{"model": "segmentation model", "dataset": "rendered rooms with furniture", "train_examples": 145000, "image_size": 48, "crop_scale_min": 1, "horizontal_flip": false, "num_classes": 17, "arch": "unet", "norm": "batchnorm", "activation": "silu", "pixel_unshuffle": 2, "widths": [64, 128, 192, 256], "blocks_per_level": 1, "block": "basic", "dropout": 0.1, "attention": false, "upsampling": "nearest_conv", "init": "kaiming_normal", "residual_init": "none", "optimizer": "soap", "beta2": 0.95, "lr": 0.0021, "beta1": 0.95, "shampoo_beta": 0.95, "eps": 1e-08, "precondition_frequency": 32, "max_precond_dim": 1536, "merge_dims": false, "one_sided": false, "adamw_lr_other_params": 0.0013, "gradient_centralization": true, "steps": 17200, "batch_size": 512, "epochs": 60.7, "lr_schedule": "wsd", "decay_fraction": 0.2, "final_lr_fraction": 0.05, "warmup_steps": 1720, "weight_decay": 0.3, "adamw_weight_decay_other_params": 0.01}
Rows from block 5 of a small segmentation model, named by matrix and row number. Each number is 128 + 32 x the weight over its row's rms, rounded and kept within 0 to 255. All counts start at 0. Numbers have three digits each.
After each channel's rows are labels from the 100 images, of 14848, where the channel reaches its highest value: "responds to" is what is common among them. Only what is clearly more common there than usual is listed. The data: rendered rooms with furniture. In brackets: how many of the 100, against the usual share in percent.
# convs0: first 3x3 conv (model.decb.0.0.convs.0.weight, 192x384x3x3, each kernel summed), inputs 192-383

convs0.72:155111116103125141086148114175139152102115106136089139091165104170108112220129116159079170151172091104143195121098136134129174105087105104182145106124089132202144165147117154134134129085131113130132148179198100130110143099189085135127148146150108121082158111094169136111143077165102107123128133168115191138135096104101144118133134107134041108093114117115108129168158080093143115108135104151195149130102100149139120137075079140084154139093161102131133107167116117100113150101097152062136081135080178098041139107173110096132105121148161121096127093138141129098085139166143148115
responds to: robot (77 vs 15.3); largest object: robot (68 vs 7.8)

convs0.189:177143142092131205159100129103054120088086115095116109192167102079152138171137145209193140135140124112136121161112107123125112062150198139103157133122102132188081091126130119178169153121120139167153160121106158118158093159146149176143142161139172063105141099060172063044063153150125148149091149109111161205180147082094211154084080091159083128190079159163102113075161112086124184161170061134166154092104131149115115153072121157092145102139110099148132082114096074115115076123152180106130188119132133100114130102095102132158088121123114156068128085114089105152113118072106102143
responds to: ladder (81 vs 15.3); count: four (47 vs 18.4)

convs0.137:104113166177138119173128082108153128179111134122145091149204128100091180074138144088158116130187145146156116157091168141115166099196112152111096155109147121035072135145155160138151115166149146189121084130122141170120101154143131152107148123105132174147105080118071109190139095119151151137161111148125143208131118098114084156154056159169150145156159171127124073110148102112107117156079099105133104132149185156105119160140141113191102115083095110148081133194142198134118115160091163066150129132113159147109102150130105073124128100132132162120116086056126127137127191148134177117
responds to: ladder (37 vs 15.3); lamp (33 vs 15)

convs0.59:121136071110113113106098149144170129090129142187190126062128135149128148125161211140099195117160156135172144144137097102119142117121133164137143124182129126138156095122131145122088085090204105169123171108158119109146073114129151141124108091105149086117150110142143194188143087137138079068139129131049120154112157154151147123123098165089129111131175110097137082109130142067141111142146106134121111114140139159112132155101168114162116105127111102141134130091136090153121161154068218110170121101155110142165114127120073128087152099130194097162098142123069138103147118145097111154
responds to: trophy (52 vs 15.2); count: four (43 vs 18.4); largest object: trophy (41 vs 6.9); barrel (35 vs 15.2)

convs0.8:119110143130145132130120147122134122164111132167131141114087142135122133201127127172134106122123157159110135133173123114153155107126088160205134132153178136123115110115131140128160159095122164158095136168127109120090167092119108113177106149136112196138195071105175129161105090158061118131149135110156144045089109122139124096142140205134108160095135113106154103154148136158138143054210059146135045129078123206136146168092103168060067151105124090121211188145117112074152135164144132125151058109172130103155103178095152176101150153167142094123129151115132145165109112115118140137
responds to: robot (50 vs 15.3); chair (38 vs 15.3); largest object: robot (36 vs 7.8); dog (33 vs 15)

convs0.42:177164110198109153099097098068068218109094150066118181136094112097139109067126121143113150117140144133084118115119115130094149109141114108097105145099097133109130171138124110122121104161125119150117142063125104106090174116102162128170135107164163101138137180063095110136157101073106121151150147099073053186149111108125151119156126139165171096120126147110114091115162139084149166135129071118150186097176099127160102078106079139134153134112144117121140157094091119136149182156101111198173045143000116144143184093111127153156133082157138170112126119082140151146117138141118114112
responds to: count: four (51 vs 18.4); table (38 vs 15.4); umbrella (35 vs 15.4)

convs0.83:154158104153181125105193117137130086089138123140205116131136160123088105123170159127170125090107185134147091105130143142089134150167131170120141170162105094056150112116108131120138145108151106116127171147122106180089143109111125165104091083116132130130167134153103128110087092133086130135162181103135106140143099159111116130173145111119163135147121150162124046150170127149156150121123146153099059141173159122088116192081118147074146129125167144140124105136093169128148131099097138030091130064068141087170110142070138065116110144125138173102117141174127135111098159137123142152
responds to: door (75 vs 40.3)

convs0.99:137146099163082158090171092112177137164122165210164132137106108187145142083131150096183052084164110128064169155118077118158137135136079149127144099087163137179147136128118085090161158124149071102130143140113090166075104098076118128130106187089162119101095121136162142141104106144098132113143164171163102138132107109116153180170125122092164102105126112154128107111109146169138137124132106121135189127175170162154090117147145096143126152083177120117113135108083130136113159151156179129166075087140098095111148104121180092161115112180161156105096081158100097146140164079116149099
responds to: flower (47 vs 15.3); lamp (40 vs 15)

convs0.123:127091156179148123114157104238111121056140144085146095163106085145084114115149160182147136148080138076123170104159101163105081136137113151120107118086098183126210162172080078121125119115215042178096112136152092132131099089159192126174135124108141113115122109116139096175092153102148136118106133115160129100160159079138103170135080107101142156139143130105082108181161123149142161080156161156135130180127143098106135099107127159134113127142133072194151112109156105149166120150197120123090146116176127112162117163174119136065102108083112104088121122141115100128096095137117166107
responds to: robot (53 vs 15.3); largest object: robot (41 vs 7.8)

convs0.169:100104112150107104107134128139170129096085146079099117141118158152122127141124138172153105154149139085169131139103086133148136138135157117102163144119127188124078154151125112122136128074138076126169179128143111151091179135161098138114117145150146104112111103080093140111137155154127159120175182145160116144103142094120143110184150136125112136151083095112137127130181146148144098172131111104161114097069088154128162165091158100098110138132150142119084121155146092140131144120095128161070117145212121112145152108111096160121125083173165118089143151147142142098107139109119132142
responds to: arch (36 vs 15)

convs0.118:138146132128116142153158108059179123130178133152107124133104126179150125139110135132133104123155086185101101071059134118107096134124138118146123153159156178157168123163134114167126192128190123127151119095100169127127123153145147098152116154169114081063083177087145143163096089166148176108193169169097147095136147107134145123159153105152136167155089075143085082069122075120139156109132174131114103107168143128124119116126087151111138174082102167122145107108112184121142117146115091117105131154108072109126096115169133092105193088115134130125173109100136089109117114118181106118
responds to: door (88 vs 40.3)

convs0.88:158095149111117131125181066119164123153106189163177115134159139107069168142140136102188118095141134107127089112089184161138148121103118093114054128078175100100120196163138164112138173119157098139162144107130135146101127137140195061129143117157116076155145102106098158149142119148087155129202117105102141134140098097157156127120127129091144115144179139128133122124101153199103148126177181187198101108147154181208095163130166092104166146150164159131086119109107122108149066118187144101079093125103121105114119126160132115090095169139088111143134145168085122165075138088101118137
responds to: lamp (64 vs 15); count: four (54 vs 18.4); sofa (38 vs 15.2); largest object: lamp (35 vs 6.1)

convs0.31:141122162100122147106134212171153131073141117113176102102137087120109094144094141113155191068156111103125157134140148126072086141192130140116158137101141113174093126107144132168134114146130105171151185082208091116119137179100151165110213104133151152137141170094120124097076128128131106121057094037112112196123132161160175152143136158101089103113112102098109112172097175123141148092175143138092103153138160138117102120111086102117063111162131115148158122075116150048153149134098168154127084135144128126142136119110131093078124134085156180166111116132121101137086091148093115163
responds to: flower (50 vs 15.3); count: four (50 vs 18.4)

convs0.131:158136183162098158119080168139143126141104078144124113097123142087101142105180172132192136151151175097143171193117151129142156131060130044104134122118162134149140179161102120145171058129162104092148141160194128084114110097115091112123102128127102171142065075122122093111149132161109110181142120156142129113075109150127093071192090142178147110157107106196155086097076106116140128168092142109102108087125132087169067160114092069088116172121110110154136126140165146119073099154129177159107123168170211109115066162203054165147120167098170100139132138135137116115137134112139150165
responds to: arch (86 vs 15); largest object: arch (74 vs 8.6); count: four (41 vs 18.4); barrel (34 vs 15.2)

convs0.110:135136156139191103132141112155081155162164118087111136112102098134161096140147085142086117146219119066120171102078151152142111094048166112107121121088184149151080127177129126089140112124175085057134183110184111097096160124177136078065145094107118118194144110109121108120134110110236136093190132160110133190119161136142129149146109143113113156170172117187159095096141109142104120149132122157090098155174085153146191148145131166210138118141101117101101114128138112115091117107112110113174090141156139131154131084157076119084147169095137114151165158145145111117101186139113138127
responds to: ladder (37 vs 15.3); robot (37 vs 15.3)

convs0.77:160151134135126110046121127154142144114074084119104143108085115084173207167090128167145106130131136143125125126151079110158133158196151176139153151118133084133165121115131130152160145107110147156125107163094091134118133099195099167107158178099139153139134117091124124156170255144111150119157095125120094132141184119139128098132118111103110114177161159094128093153198115172150186070096187148107134089120137137139229122166192128061111145143152151128102128172092099113091123122110110119163109096130125110119095121172079152103152128159100103180061137125100205123159104136144177117
responds to: robot (70 vs 15.3); largest object: robot (53 vs 7.8)

convs0.171:111124208156071115156128112127060183119126106170159099139099119145103175096148080159118103176067143095127122146126094170147070132108170173126138101092117100133111208106126084087135114114141077133071155120114110141137144164118136108120156145162137068128148141119087168129078098113138153157129160110069123099151135112136110100154096096126142101115137128114142164104096110143085135123114110092210117160075087162121098092154146116073146095135184137109130128127214093140172096168181158120114083134213063129156186130150179173136120095147123135115112122135150110130099150127179125136
responds to: umbrella (72 vs 15.4); count: four (42 vs 18.4); largest object: umbrella (41 vs 6.1)

convs0.191:174162132122140096059121118062110134147134105080108160096092056179162133109124126114139138129191155137121128111040090128165094114116080126120138143101144129141175114151118147126127097155140156118109099195177159113123108105119114082127138117182081075103130135138139150094045128157042142107179148137173154119107114098172151111241141130128119117124094123131106145160117108139045113086168096131112157091119138136060162179104111162169108114094117123108069128182102080111118136140146174105133131087111160148113103112175107107115115159145255129148126129178151128164131131136120138104
responds to: table (43 vs 15.4); count: four (41 vs 18.4); robot (40 vs 15.3); largest object: robot (26 vs 7.8)

convs0.32:157094112134131107121178142105072098142144135090115088130109146180174154151143146128112142158156111149084153157093146084186051177148120153150193158097148093168134149157136159164143149110148181106118145136124133116156127115152129098110095121137138088160110147044111124115100204098110088165140150143094115109114126149163037122169182126171101123152132153093072097122161106180143160127149165123148118118133147072165148152141142149111142135190131153085159089169153165116163156111144193129124117098143158158190153122162098146106075163113128110099128148159149152134115131087111112063
responds to: white walls (28 vs 7.8)

convs0.161:105168087134086144122095121116098091127159142143126161100135187126156200158077167163176146102168127062144150049113160092159053156085088181150148080089112170120129122149163118154164097074120070122150131134098104140056125131121146167123111143137170078083207133102101133115107127101192179081085145057175147088165127138134123100110149105102106145133084162121146098149131132147101190109142100129134172160070130156133193184060099115158124127122082133147133135153091095171115137177075139157160097105121103159144116124114157128135119160146158168117153152075149159127081114111178126122
responds to: umbrella (69 vs 15.4); largest object: umbrella (46 vs 6.1)

convs0.40:070077101142117111152158150156048149061155101144206212119163162098112151129048132135148076129084143153145119094106158113128155094083176119110147112093141152132140142086135099181141187135156122076099104162087199160168180064195142119077150097115132145067135129138127109141156082110116142146125119146075091098148144118122158154126117159127118113152114149170128083144131133171125095102129139124098132190117136127112149106117161124164122159108179088110183074149082121089101068120161114129122116112152141156195202125081120115107076183159078153088121105136115139112116158132079112180
responds to: table (48 vs 15.4); count: four (40 vs 18.4); dog (37 vs 15)

convs0.53:136137118154078107141162107156108188084089138141163129174088160108095088095161118137123095106116163105138095121096100111158129117085147092058163125078127168165136126127142153104193127141080130111123074158164199137134127164147123101105121156164160134162064122147137098148084115106143161137141110108136093123127106204071117123131209114106176129141200089091117092199162148141133075097090121184104090106108131152106109190100098183139125180092084087130131107155132109139147133122144155105125116118151112046152135126146097149059136171174094137083156156146102155132137192150112164118
responds to: window (94 vs 59.6); door (69 vs 40.3)

convs0.175:137144145105121202204117167156096146137095182138128140121113124104107128221163100124180133137135109075086104108090112099125156125165131163158098152155076047173136059133143145148096093144174174124172153142120111094151112160150165124124167154141141045203162196074107175127130174131127117153153121158063125084121116129124132106129154140121110160131173108116128076216135101136094124078115107173123135097131100142116103056142127108128090127167192137168112177116116110103168120138127085175143126085199162100139115087169144139126116137134150158106148192070083129120167183131131067095
responds to: trophy (72 vs 15.2); largest object: trophy (58 vs 6.9)

convs0.91:147149067126100159095131120136162109117107080126123090166127115180094145131171133098150135125155111091150145117164130147146189148113108138143120146150149146139131170150103138146192043114172105122100097182145148107154134087151145097115108153128135147152136149155153162126155168104141144168140069118142155115114105111118135139123165094150151129124101133118075119102099133132160093154153150121137102162088175110132133129156105149112152088105135121183111152118149114130139120139130123136189137111158167119094152147110186155135177106137137184157065129125117098140124108100118141123
responds to: count: two (43 vs 20.8); arch (34 vs 15)

convs0.12:180203171136129199154098143083157189170073091146116064087122121149216117129072154140112034097104122142153158158135116119129119113098179144071142122138180067170108107142136091144202169112141103103080125090137149112170091136088145155104104157114129179179153125068134099078077133140088122142158125102104104091063132147135129124100090100107133160149106128169105132152130167134155105103168165125162147095126106197096119141127135112111129134091102162064128152114126098131122139136153136124142114159119144123106115175106085105144101105114114141096057062147137110127102150161075149129
responds to: flower (81 vs 15.3); largest object: flower (48 vs 4.8); count: four (45 vs 18.4)

convs0.79:121126114107129161120150113100180150201117120121097104098178156117104151127128138145132147120099121123176095119078160054112086105067108125204082155165155152160161156107140158118145099176118144108132099134062103105171082114107165087163098135150104100161099107100151100152137150159111106125150116138117123148075136197149193121055148121137123129127152151136132115074123181107148119108170145168094086102133163160154155111063141133120175134165164135141190166114124171120056172105127116130161137141133125159119132076120122126163127185079174115132132104126125148139146089131162199147
responds to: sofa (89 vs 15.2); largest object: sofa (82 vs 8.8); count: four (51 vs 18.4)

convs0.51:130162129127106128139129163191137133198176092156128125155057099097135130128177122089195156099162089140123145100132109123121096055090105135133072080131143169118128099111150127131100135128149108118178095125162122112121114119083101110148183119141135126190136091077133134123164138141138122156104194112109151067137095154095158131197159119141079147151130142173121113090151161152144130092177137090101140096118176173132181158096191071153119119147137177133127152104169142068153149096125183125139154079135185113161091110198126167141114144089152090140126123090125142111138155202096166124
responds to: chair (65 vs 15.3); count: four (47 vs 18.4); largest object: chair (44 vs 6)

convs0.24:111116128144193108114112157092145174124125143134074116154110102138116162195165203119133110096124148132147115117114197090145121122134137129128122161136102111172136161165145114171160108086151128127102158108141206183124204119133124156171161193120129104157149156089161024167126113154117156139136072108109192169154140108135163105169120176087124139155133114134117164107096127157178089097119115115131106066137106146076157159119149158139086117155139125114160088160083157148142127153178115158107124092163151130126106104134146158107160134126112132151131093093149139079137095073102096167
responds to: dog (49 vs 15); ladder (34 vs 15.3); largest object: dog (32 vs 5.7)

convs0.183:110133123145103137105138127158123212162115197125143134091046093145163082123069090149158080143122073110202148059127080120136062142086121152075161088134131126113185128162080127106167158126134121067072124097100098208066138110161102144065125201131154133115128157065074111162115166127173140131149143109100137093141185128117113150112119111119137125130146135143103125165164110149151133081140154142191187107080117079020056141146128076116082156132131107145169123155182139093188131180156108149145156103121081108126158131130118117085115097076107146146125110127140138144087122145165113096
responds to: umbrella (100 vs 15.4); largest object: umbrella (77 vs 6.1); count: four (42 vs 18.4)

convs0.145:136118094160119133108151110072121144061148137097127155147111152110142071137084076165162194088111105105124151141121119149084113151092185109081181081117060115123081101153151121100082110155081096141139129168071147110116214134161130077163141147156153159098159208078166094159127150155116107122098141111073149078111126157118159132090109162137115090090121101079146105142144072109137142058087120152117185136118190190077096079092151132169160100174158135101181161149127164135119169133108134111084134160155141102121158113134125147071146167105150143120107060101118157093078085145139058139
responds to: table (72 vs 15.4); largest object: table (45 vs 5.7)

convs0.190:099136155189093116092168148101143109100115171194129126124075125143132082101081137117172137078169125148111167120147169095127151146152105169208084126124154145101155145110099027165096175184191169105138111185108160140144162119118128080104109119156160128147123099096161129103110159147112090148092110129150130098208132121105113126096113114124155127153126155134147085129113137106093122154148109110091146168150156115138095106149115174053137107112147125140162127132081142121162080128141143117070101134103180174145169149165135090096147090180113118116124142154112094119120072158087112115
responds to: dog (33 vs 15)

convs0.174:140171141121123120109160101124110133164114144129122137146131112107152211121105109100148155129126170212148139139084146125094071150134191144150173138086133173147231162117089146139134093126096126134119136125106133151167084096137102097126116159082144087168126138045123106144067181187107110113168166140156148175142134142152156198171103096123180158094110126120097126121149123159116129105135149111137140105113118207165108095132116155146135137157138093136152105127144101121140109099153114141124069120119104147181134095193132126119121086158137152105108115096145207133132152141076165206
responds to: robot (42 vs 15.3); largest object: robot (31 vs 7.8)

convs0.69:084175145184133145167169127159116126146093116181117093105084109170143166093127079174090119130162090175183135037066107166133081105098117120121114136122165187129129149136111160128178138147137104140125106139155090109146086138128121125111164145136106112146130165114144138119086171114145108074115128085104135118094086129163113164141143131118085127123123131171060117147111080160088156115130131165163085098095166190139110154162124107121058152113165135082149148169176093100136118152182165137102111116153119112114159159196117110097100187112116122139127206122089157113108173147111130122
responds to: flower (58 vs 15.3); count: three (44 vs 20.9); trophy (41 vs 15.2); largest object: flower (31 vs 4.8)

convs0.28:090131168128099143119155137137165133115126127143135112128083160093139165079123156117143132129154098121107111155126094101137112136167165125078138082142176120157184102150135110119138109136098122161134115068185137097101065155170097171132199089108168155147104138119110121083114130147135102144139135141139189150130106167115131082157156144163159151128155169142096143116162114144078148115129110192148070131164145146222132133123120121109125170144146121141141114149110114167164134147130147155140118178110138102112152150140155137103125117145136138099102142158170122155139090089153131112
responds to: count: three (42 vs 20.9)

convs0.105:116125122101090094158121131117160128183139099096147070163094073162202103112095093204129132119090134172134106097119119094145129125090103190112077119122148131117148056070117138127091161160099153076092138168123153162120079116110096127131134125155137184227111120081105147177116115133144142164144117115094141082106100128041105120126168193126100139106169135177100119167080136135185130098124084151140166127124105163131120123171169088114119186151092099104112122113102127066102190100078151143145139175103134103096136158123143072113159163104147146121138162094153170144083192162142129137
responds to: sofa (51 vs 15.2); count: four (43 vs 18.4); largest object: sofa (40 vs 8.8)

convs0.146:153076144140093130045119110136152159171126157159174130126146113149160164174089141157153147143162150080151147135111131159110123087163144093148114176087162187092138164104081176072124062167112133108189113071142150192157088115097108125119185135100101123130146070076069104099095120176123085130129178164124176152100153155085106156183141118133116123095129069124083158148129119144173127143129166150137086113088074110152100120113080111123097122176115188139116141170088104137121087165139149074175105196100168110127132177148164169161135117162140106135105095112136085072133102075172088093
responds to: robot (52 vs 15.3); largest object: robot (43 vs 7.8)

convs0.124:148120162138161153091141183132110190116114134182092131163121157119106140122108104099133126126120134160106151114140172116109095093092114150163094182114145148108103127158128041125164156151148133164094117086120109080133129182118147153084143073116115133075178085114133102157132071162089113161139177133099142128076128143135125112152196106132121161162105120165120128207112102121115153130142109179220100135128129193154102103117138167091138089184130145160189131173176102104127118094074123103169130111123093130090102094108111188135131117141130156141148120128096113103197123141109114108
responds to: count: four (48 vs 18.4); sofa (36 vs 15.2); ladder (34 vs 15.3); largest object: sofa (28 vs 8.8)

convs0.34:100099108137080141129102162110160112138122130156103077122097116121178124102189112184179146127083181138122124127077139174114090106119104028174106130117172189140053101123132138136064141125096125148191129117154153141143097144106131124195138102147103133193129128081101121125086105124168130142094080140115138119052131102055104116173125147142139099122148117179114112119109134116136184131087104181096124157084109139170125135100130143112192148147222103115144145118147095119088161115162196189120134146175129069137089055173129096134126116179125113091130109165128141151117153183137096117
responds to: trophy (60 vs 15.2); lamp (48 vs 15); largest object: trophy (45 vs 6.9); count: three (42 vs 20.9)

convs0.149:136068120193100083128164110125170158103124146125141136128138150086143148063155095096210136123165139148080116078102088123124161111143156133133174078134188111105165163091141117138094157129132114144140131096170137162156104102107137123076152103126150152085097155122177122120088147159099161092073214146085119114101099084102127129134110119082159145143102116096103156134123100168136107133091116184101112146091104112153075150150151090115067159184082092155169156141190094098129098043102164099118092096155120105157127144151121118113120135125123131139105125144104129133153127126130139152
responds to: door (66 vs 40.3)

convs0.133:125133073150114105116132184176131106072164083120071241120062139118129138117072117163142122121192140128096118095116095099112142128125120128087199151097136140118133106101116176127116157113157102118097137143098127196098167116155123131133103186105139170108084126112139118151038153127083115166130110168148093091109145138077090129139095154073113152178129157114161125121131091098134098084100180173105178094134109185152163126119132081145148149137157083135111145086170119131075108155103076114128121090135232144171088150160101111069123105141126108140136102218120119071121171151142189155
responds to: arch (44 vs 15); count: four (41 vs 18.4); dog (38 vs 15); table (38 vs 15.4)

convs0.5:108091111113143128216112174147178099156064114134102111080153096155112153123086132120123106111140112129127152097064091105147112149092176122157197154169079111129114124104147156135126124100100091136138144106136137186157154154137171177052141142095149179144123152090099185115107125120121068164147150086102141080164113163120088164162149122177132126148128150163108147129143132068152130139173175113077169085145112121122105188143144150123094132196130145166174144082067118129159119100144148130122112165117103122124131097108119084086129135101108120168096086122148151142128147140134154123
responds to: chair (55 vs 15.3); table (44 vs 15.4); count: four (43 vs 18.4); largest object: chair (33 vs 6)

convs0.33:066138124141170099113055151134172151136158131111091146093118139086148099190107162110127141124177121103119136099112153122177126148073123165164195124130076143173148103093198107112116088154132141105140130167170145145094177063163113122119086146160145117108084137046231090183091135151088094113107130159133158090141141156137097156157144113041147136123093133132180048169149128151219080088148146125144128096141044124086157173107121151125148101156067104114077100128155111080134148091155199137174094146213107110111094131139118136063127132080119112115142165100165188091118183114120107173
responds to: dog (69 vs 15); largest object: dog (55 vs 5.7); count: four (39 vs 18.4)

convs0.57:135111112138115144153108163147104159142178097125080133134195136117120165071125184107177190125141131138111075151073160079109089074140102134177140149104175188197144145103094154161087134108150067145146158102177119161197134154093109200159125147129090098106074145059123133131106103155084122098141144187096191137086092176160139092110144079078170130089151076184102132116118109120115156145139128095095152158114168128140104105183094163142133140136141166117127117115065125121119163179128128173172179105075119112086178108098107126143103150127090138150128150137131203122129120144138112125
responds to: sofa (79 vs 15.2); largest object: sofa (74 vs 8.8); count: four (44 vs 18.4)

convs0.179:104115096102125150107128133162109167177139125128138107116155154108156169092096099143132119121131111111127157152116137140164084137113115121203146106163144171174113148098112150135139116113104089130129089113157114187085111115102069090123198116117111151170125130120154168180091129156141109155139144162112101107102123151137078144180151084142131116159104111110197066118136141192110107036116137082112105109111131177165140129159125108099135130180118162131113155098103177154119105129103122144178107125155102094096133152157123123129144119133118093124075105182207129114133143141153181106
responds to: arch (50 vs 15); count: three (46 vs 20.9); count: four (40 vs 18.4); dog (34 vs 15)

convs0.89:150121122138118131141156125148090177163087175123087097149115121103127128158100134103133124139117172157155174107146134066133132128094126070068095158103123175134168091123157108104179128114122161210114112123146061090115145125098092197139222099102139124115106104119106091086145163164138140151138133169094071154146136124100100125110144115155141153125196119103092081174172110086142164155090177141155145115162083148148121132135138125186176146150172170111126136107138078132164153115122131101169117074109132111139105108115118181120116108137151168123139088129158098100136114168095102081
responds to: robot (36 vs 15.3); lamp (35 vs 15)

convs0.138:155109146100135169124137141129098141163068173149141122118074122125133147109137129088124100201131151152108139130125140131152157111136104157105115121165124173129146091111105090101160109133148148117126115152148102082048109087121169160157191144051132123112144156090135178064087125043127113092115123160132103181126149179103084146156089078118144128131094143110127099074102134133123179152123091159141125163083101124156139146119123138101086106096090165107112117134167083106148122119058171137112164158088124158157077110138131117127122157168160111086177130164139082097157103134148108108
responds to: door (67 vs 40.3)

convs0.11:109150166088157107104089142114105139082135150120128156118125152104113158114190150122068134155144082051170159115108170131205109155140112137125105156157141128153169105174130121090214110105163165131189104112154091054135144087159148128130150121091060087103108096112073134071147074167153097130153182158134103186127162143159148113134060095117200148174121131120080129147142091126120135168075137124119108100081167138138141121105124203138162154144104062134116113127130129040137128158091128118080157149255091169183099138146099179112144123134118113207166139092117129104131087131107089101
responds to: count: two (45 vs 20.8)

convs0.84:169166127138154111094153088113133164121124130171122129145114077085174146107073110165118113112135153137142065109184072119169119110141123104109121123112097091134143064053176101095141094115132123159117130092105053141095191132148062083085137116165171152169150168058115105146152129124158097128157135134163116121157101161137110174134150104113137151071200110091075096147148144163169113046106115168140166117133098149100125114113143214108128105119138087119145112130188136125134171112113113180121076123142085185170151129171166132057125088146138132071097150131122136118117165160083198137
responds to: flower (58 vs 15.3); count: four (38 vs 18.4); robot (37 vs 15.3); largest object: flower (33 vs 4.8)

convs0.132:136124102115142153151097143111120145142118099121136140091165052144091165125100110119133052057126124133136170161164142197094112096069138119143130102101131123137156113117144117187124113108138112125093144173108141122109079166136096095105159110136142102105137138105147085107104098082065122171109138128047139115143179142114179120101118170155133109148125156098109129154072121149117095124120130088100141123152167207100107136124126151151105149138141089129102167141168106084152091129165114139132111139098103130151161117149136059143096115160105101133063127133098145128116135142066129148
responds to: window (94 vs 59.6); door (66 vs 40.3)

convs0.75:159125178123126160075158129108098097147127179124145113137108147123153182119064167157122157162101123118127172133134134127112081144125140115113220151093168148132148109152091113112148096143177149107092130087126145081125107130141147141149173112167129168131119124123151137117085170183138165091179059106139084190112152126131094158110089169068113118154174160125164123132121130167129160125148132139086139155147151100126123105129132119112089066116086127147099083145104152159169127122149109081148151161161106126147133137125132148138132117121151135192165112193169138113132146196135095127
responds to: count: four (42 vs 18.4)

convs0.43:104126143117186164179147182137165136106098111105142110118116091146156130151148115119117156069085119165156143133131152105182111084163140140072164135150087142149122122090130127087142108163197120154099174106132132138111182133093108118099117117113169106121131121105108123187121128086127157121164100054104114030088074100164128125122093085132137129095165135118094096151170159154146127152145138139152100096116160196181190163100156119102098141116144043147103108131199139154153131143125132147172132108146110105105085135140108093137119104123200197102144042126160215068141148143140200178
responds to: chair (82 vs 15.3); largest object: chair (63 vs 6); count: four (47 vs 18.4)

convs0.76:158159144112123127153124165096154090126111106192124102127130123134143140075107075115141139123059127116145147127119132095106184133131110136148116139146177097140137093118129166172140089146073116145104119133099133147124101109097122135072116120151122105186125153106121089214165075125098117133142158135054125069103107098115165114105194160122105112136152136117187119143150170129158181061050127094114116142072179130103160154156151115116104128133129134159166100146147161095107120094134117132158120135126170110086126119103174150157107152148184163105102154107124169067165155105140133092
responds to: chair (48 vs 15.3); count: four (38 vs 18.4); largest object: chair (26 vs 6)

convs0.56:153110112130149136143089149198141144148149127136137094174144123143074143173110121126101148106132111102160108103117183100126164179065062092165051127141085139127203163129110155172175123116124151149123103138116098138178068076125144163098097140117117115170126118099100109183115083109138143148158103106042090135129146133061111121099117153110138166151119098134092100182095187152170085147219140177164123114128101107118153129137169132118086115158186163165190144132171137151086176099115125167174118137135093180139136109088099122134101170098074147099128124119162138170114198091101097128
responds to: sofa (100 vs 15.2); largest object: sofa (96 vs 8.8); count: four (46 vs 18.4)

convs0.156:197142135158088132141142125081115135102088105090130149147064110163130107068127133107100158101150139114187115123183122071136132137126146141161135135121107151096143091104090132129087082164179105183135106128147167121151139116108124148070128055132111139143143103103166118159165138155081131150125163151127150131080140163108155117151114111157176094124095140139134149101121154178101092068080096124167073120149099127115064133140135142079122107127172122120089179102141110075124167089115092101106124120145150167131106122143119119090101138086163078093162118171127072135143133103139160130
responds to: sofa (43 vs 15.2); largest object: sofa (32 vs 8.8)

convs0.9:145124166143124173119051159144078110143150142147121068137119127047126137134129160070182149124132205131141161121111120128127054127093108105105072104174124124110142154111158161158130064153161121137188130087192169150113109098113110124134106084136130132094102180072100201177127151165106144094126122086144137117083095171153108114209100129151107144089141130150154102147123145128092183152091141142146096147122188090157098131173130130117137112167138202172112125123184124098124075128096185117129192119139138225155125132190108081141109161129162110134134146090134115111135140107162089104
responds to: arch (81 vs 15); largest object: arch (78 vs 8.6)

convs0.164:082113130121116167128143131143179125121105100128134125096101146068148129125085091093091144064118112098132164072122135128155132151140099124120138078116162148071096159110235130155098134094073162224129136117070137159157096125111121166076166126130109184103125161072140119163137052181064039111155157110057125093128130176125146142080124129161179146110117161107102135140159139144097093114075099113092183131071202158119138120049116075169128159110096119101122076155087114064063120158126129111173192109112180106173147094125147122096115141155158132111082103112119174126114132212133230140
responds to: chair (69 vs 15.3); table (51 vs 15.4); count: four (40 vs 18.4); largest object: chair (38 vs 6)

convs0.47:159185073115179080125129150141155098153083143056110129150148153147110164152127119110086110137090184078086147128121163110093154143152126118107108152141101090165122098082108131094158152112105125164103150085137109131190095130105115082120163127159159132161144186175161053194105125072123127096104104159114128144171089145095153138104135162122206193105166122127120183156071135117134093130096108159064142125093146116111099119136133093149100106113119104110056075142193071154163092165150079092134118160136121129102083191100093111130121140172152153179115125111123169110122098089098124079
responds to: count: four (44 vs 18.4)

convs0.166:111126089154121096183137105135122165159057164173135116093097223089103147165093131023111145066167129125122157155156096117096146159127122165098110103159135103187157169121147138125106130109158170148135055108103110169103107128201206061088107155156118099136163161121153102086143140146116129156102128110084122056149106125138188146091139134167199129143096127134130083088141140157125114114116097138132047133145191127129123091103127128102132143092123104174151171155105161098089082107139086071089112162082139104119090126075169096095099125165115177168108161131133137167136157123124101130
responds to: lamp (82 vs 15); largest object: lamp (58 vs 6.1); chair (38 vs 15.3); count: four (38 vs 18.4)